From a checkpoint of a small audio frame classifier.
Model: 8.22M parameters, log mel input, arch crnn, norm batchnorm, depths [1, 1, 2, 1], widths [192, 192, 192, 192].
Training: soap at rate 0.0029, 700 steps, batches of 64, held-out accuracy 97%.
Data: 78125 training examples, 0.6 epochs.
Rows from block 3 of a small audio frame classifier, named by matrix and row number. Each number is 500 + 25 x the weight over its row's rms, rounded and kept within 0 to 999. All counts start at 0. Numbers have three digits each. After the name is the row's rms in percent of the matrix's.
After each channel's rows are labels from the 100 clips, of 14976, where the channel reaches its highest value: "loudest band" is the band of the loudest frequency at the time of the peak. Only what is clearly more common there than usual is listed. The data: single English nouns, adjectives and verbs, spoken by a formant synthesiser in many voices. In brackets: how many of the 100, against the usual share in percent.
# conv: width-5 conv (model.blocks.3.conv.weight, 192x192x5, each kernel summed), inputs 0-63

conv.150 093:505489520519562503514530494498477522505533495521543531511469456531472491434498498479541489515508509523449499512491502522516525489501521466488472490468470496510501485513507529476507513573497515
loudest band: 250 to 500 Hz (40 vs 15.7)

conv.88 097:524518465481450503489484492492494516497466524552497503527534471510507564509458505511500546518474559485502524563512497524493502528494453459507463499490489499572507498524508523501505492503479484
loudest band: 250 to 500 Hz (35 vs 15.7)

conv.7 103:495487527506475514527470464543480472475526526457505473535508489520458463488473446484501472513507481489533499532521519462499513526506464488511485484497515469456474492474537481482497487527502507
loudest band: 2000 to 4000 Hz (59 vs 4.2)

conv.104 097:520490501479443474507461491496519479521508492486510501506463521428462509489485476521466462496503552479492464479493492495508556522537493480494522467476517514541543566483493509495484484476509472
loudest band: 4000 to 8000 Hz (71 vs 10.9)

conv.179 102:498484541516452477477467532490496512478490464487497522491524491525475456503479468508524486522503471532474502532500560519517453469476486483486452521460500513501497486485520492471507490524487518
loudest band: 4000 to 8000 Hz (55 vs 10.9); 2000 to 4000 Hz (32 vs 4.2)

conv.143 089:465524516503533483497467520506484480478473486517472471513499475496486479482534509492473508447501527503475488485483519531434552488480544459484449524477513535541499511531520514510497466459501512
loudest band: 2000 to 4000 Hz (68 vs 4.2)

conv.93 112:525486516528503545496496453488487499492490496521469512486502520524454488521547549517507461468483492495465477472515516481491505537475479477484475493497501535497507514504513490467501495546502531
loudest band: 250 to 500 Hz (56 vs 15.7)

conv.89 115:514452484520528530498444514501515479498479470510499491450451466502525524480486526485486539492496514447529522510576496499478485490493521477499494512501546509453487474480510491489512501500493467
loudest band: 2000 to 4000 Hz (32 vs 4.2)

conv.147 097:491547546484494458498523548493522502503521496503525513559487511494488474512469496493517524489504511503560493489496489492439506497476477508480542522537488500449469479536511471486503487503507523
loudest band: 2000 to 4000 Hz (49 vs 4.2)

conv.64 097:513520537521495504525509475518465495516542505501484512471445497532516520475499505493513507506510501496471485519464524493502511512471462502502520480524523476490486488518453574514510507514487497
loudest band: 4000 to 8000 Hz (45 vs 10.9)

conv.71 107:495498492488516510502518463461483462510511477480524504499522479467495486543494511516505462501491520501509443498523510499467514524472508477517464572524480496471515512503495503501480518469536510
loudest band: 2000 to 4000 Hz (33 vs 4.2)

conv.23 103:513480468503515524510524527538524513482504526499438498534526497461477485468485493494507496475558484532530547528526497501545515529458519480499474483514499498502467515466514492472482496494492497
loudest band: 500 to 1000 Hz (33 vs 14.3)

conv.105 097:489522500501498462452520496527483465470488501489431457505472507487499489530471493530503496502489505507493516474546510507507553529495528459498527533536501509455533515516527518474500499494523528
loudest band: 2000 to 4000 Hz (72 vs 4.2)

conv.133 108:497493515494459521524525491486516506517525455443500458523489510517492495529472469524512535513510499515484532490537486491491494491530500526485524479547466480511491509500513478433507467504516546
loudest band: 1000 to 2000 Hz (38 vs 3.7); 250 to 500 Hz (38 vs 15.7)

conv.50 101:455471521505495469522489453530464503483508476500514512533501493490531548519484500533502509496524510504530448521500492509539509556499492489534484508479442530489545486491510523506506533475518508
loudest band: 2000 to 4000 Hz (31 vs 4.2)

conv.58 106:504496477522491454472476519493545502474528486486512507506459517548506494496475541464459495515493537499531510472485473522523506478482498545497483511449544508513519523535488491482466497486523479
loudest band: 500 to 1000 Hz (51 vs 14.3)

conv.4 090:486511469492537530491514495490535502481504516538566508461497487460522490493515479472519527476523518524482467490494447492496526489516489508458487474464471520523486532497521501489439521514463510
loudest band: 250 to 500 Hz (36 vs 15.7)

conv.132 093:496455523489465519479482499534533479451518535544516535557460507544539500496519474517537486494498475485484466517521488502461476519519480470531536501532516520477512512476466515485499485518510508
loudest band: 2000 to 4000 Hz (92 vs 4.2)

conv.46 110:513484497486474492550486507491460492518479507494486534494540521484523512500518516526511477520518482544487519485531485458531511555498490488461504499516509487521453467460532482517482482555508492
loudest band: 2000 to 4000 Hz (42 vs 4.2); 1000 to 2000 Hz (26 vs 3.7)

conv.141 098:520518457519508512496539468487563490474517500463494527507493495487494486503518459496452506502495474513533513506514501469547504541505519531480490475530465486510448548473534462493501508504483499
loudest band: 4000 to 8000 Hz (71 vs 10.9)

conv.57 096:444480490479510477473465490510520558506528517539544503508494533490466495525489528446472499541522479541466485470491487503496498507448496479505502475490525486511552516502498488462472501512447507
loudest band: 4000 to 8000 Hz (51 vs 10.9)

conv.41 089:481520464490479526517537528525495480443499498490471492537489479472516505498493550461510468505517506487482540466515462529517475482519475446556514481548500519485493497507513486496513523532515548
loudest band: 2000 to 4000 Hz (50 vs 4.2)

conv.27 093:489485527492524481523500496478496501472507534509506490519485476515483527492514518536533533513465503504523484470493493491544460539459531485510487452517541502492474484515484489485498459494523485
loudest band: 250 to 500 Hz (52 vs 15.7)

conv.69 093:504489478508434456491520492502512523546497463517544494548513488456500477467518486475444506463517519454543480506472508507533498452451531516520517475505485528500460534483481493515473445491501542
loudest band: 2000 to 4000 Hz (67 vs 4.2)

conv.181 103:544471488509481476495500513510476506512460486496531464503505475516501476463503477511508469510535493500508490480478468469542521532523526488485509524504550512477478522493543495557468504509516485
loudest band: 2000 to 4000 Hz (51 vs 4.2)

conv.122 096:480533498504465510501487513481537496510521491467559508504523526502520478468500447498483510483498532532554522512521476493451505487502473510487529469508443503471524484479431530561487506514497517
loudest band: 4000 to 8000 Hz (70 vs 10.9)

conv.191 104:500529514530502484502487491457479494478468504508515483534507525524504496496537515467514485527499502486494494535495465515495527470493481470516541530549495495493576491479495564536479484492491520
loudest band: 4000 to 8000 Hz (46 vs 10.9)

conv.66 096:485486541466490494485499494513521464529508454466520504500495508496509498467484477532473505503495487523482500481515511502488502510505465461502472483466515469512491543484521511514488502505487488
loudest band: 2000 to 4000 Hz (49 vs 4.2)

conv.45 098:484459489466508474470494512531467483508518476494526521504480522552520514435475525525509518464495528459500476487512502515489509542535452482542545502486468515499479494515548509489516497526494459
loudest band: 2000 to 4000 Hz (51 vs 4.2)

conv.176 100:485486508498491490505501509528468497489484522509481445495435522510483494479517488487503488502495447537492505526525485468443510525481522465533500497524535498478500483507496504523554506471494456
loudest band: 250 to 500 Hz (46 vs 15.7)

conv.189 097:478531504531508489496513518507501463475508472486500478535501483518507481519463526505492527500492477461523447459471488492523560538465504463502538525495520528483513493511481530506460514475505458
loudest band: 2000 to 4000 Hz (90 vs 4.2)

conv.114 098:491467531506549490507535479518513502510486495525480535470539509534485510560477451501534544474507488529509523496480512540553493488515471496510491515525514463410470521480493474522477551505509479
loudest band: 250 to 500 Hz (50 vs 15.7)

conv.168 091:491474495462530518489519502518536532513456534516496542485499504484568482476494486488454517490511482539563522503478533479504470488548475487465461491511459532494461492494537469475519525467560455
loudest band: 250 to 500 Hz (37 vs 15.7)

conv.83 093:484542503508498527459475531506475502520523515522491588505493522498491514468500471479511417552506491475494523536549543487500492494482493469509496536480507499471475501520483519487498461508468503
loudest band: 4000 to 8000 Hz (78 vs 10.9)

conv.164 095:499483510519500486470500543543518465513489518487543481519511487474522561479446503486484535481493540510481457481497493484533492491488495451517509528470506511489497514542489526566463475506494478
loudest band: 4000 to 8000 Hz (27 vs 10.9)

conv.152 099:426489457500475504478502495491506536496477511507523505532527473477521503525504512538483528505513502485491505493485463480483511491561517509498528488496477483554519488500533497499508508518548511
loudest band: 2000 to 4000 Hz (27 vs 4.2)

conv.30 109:506498509465500521489525511518502553523492519472509531506441516554437498476507505522474577507511504491519515458483502496515485472486485552501490475514481486513515477477523462493481494512485441
loudest band: 250 to 500 Hz (34 vs 15.7)

conv.112 087:483510521479514502476493517537466504512539471515505499499493493467476477531498499514497500443482493455500473526474481494468498523482532487504495510532519542448506495472453476490467466475455489
loudest band: 4000 to 8000 Hz (44 vs 10.9)

conv.100 092:483554472448454503492474515491468480513488499514510497506501513471491536469475484485537536500455475499480460536505456483474491580507494529513464509520481473460474500500479523479519491472445531
loudest band: 4000 to 8000 Hz (67 vs 10.9)

conv.28 098:480536470518460521500511519475522504493518466502490510521515479566530489487508502487490525497506509473529493521515513484511529483505489481573504500477525501539489511479500513494541522488513454
loudest band: 2000 to 4000 Hz (51 vs 4.2)

conv.92 097:456492498517519506476464551503469532506522473476537486465518492484489495524532480514519479446513471519505508481471532520491497520465482496551521479502505485501532508440493491488492496524501492
loudest band: 4000 to 8000 Hz (53 vs 10.9)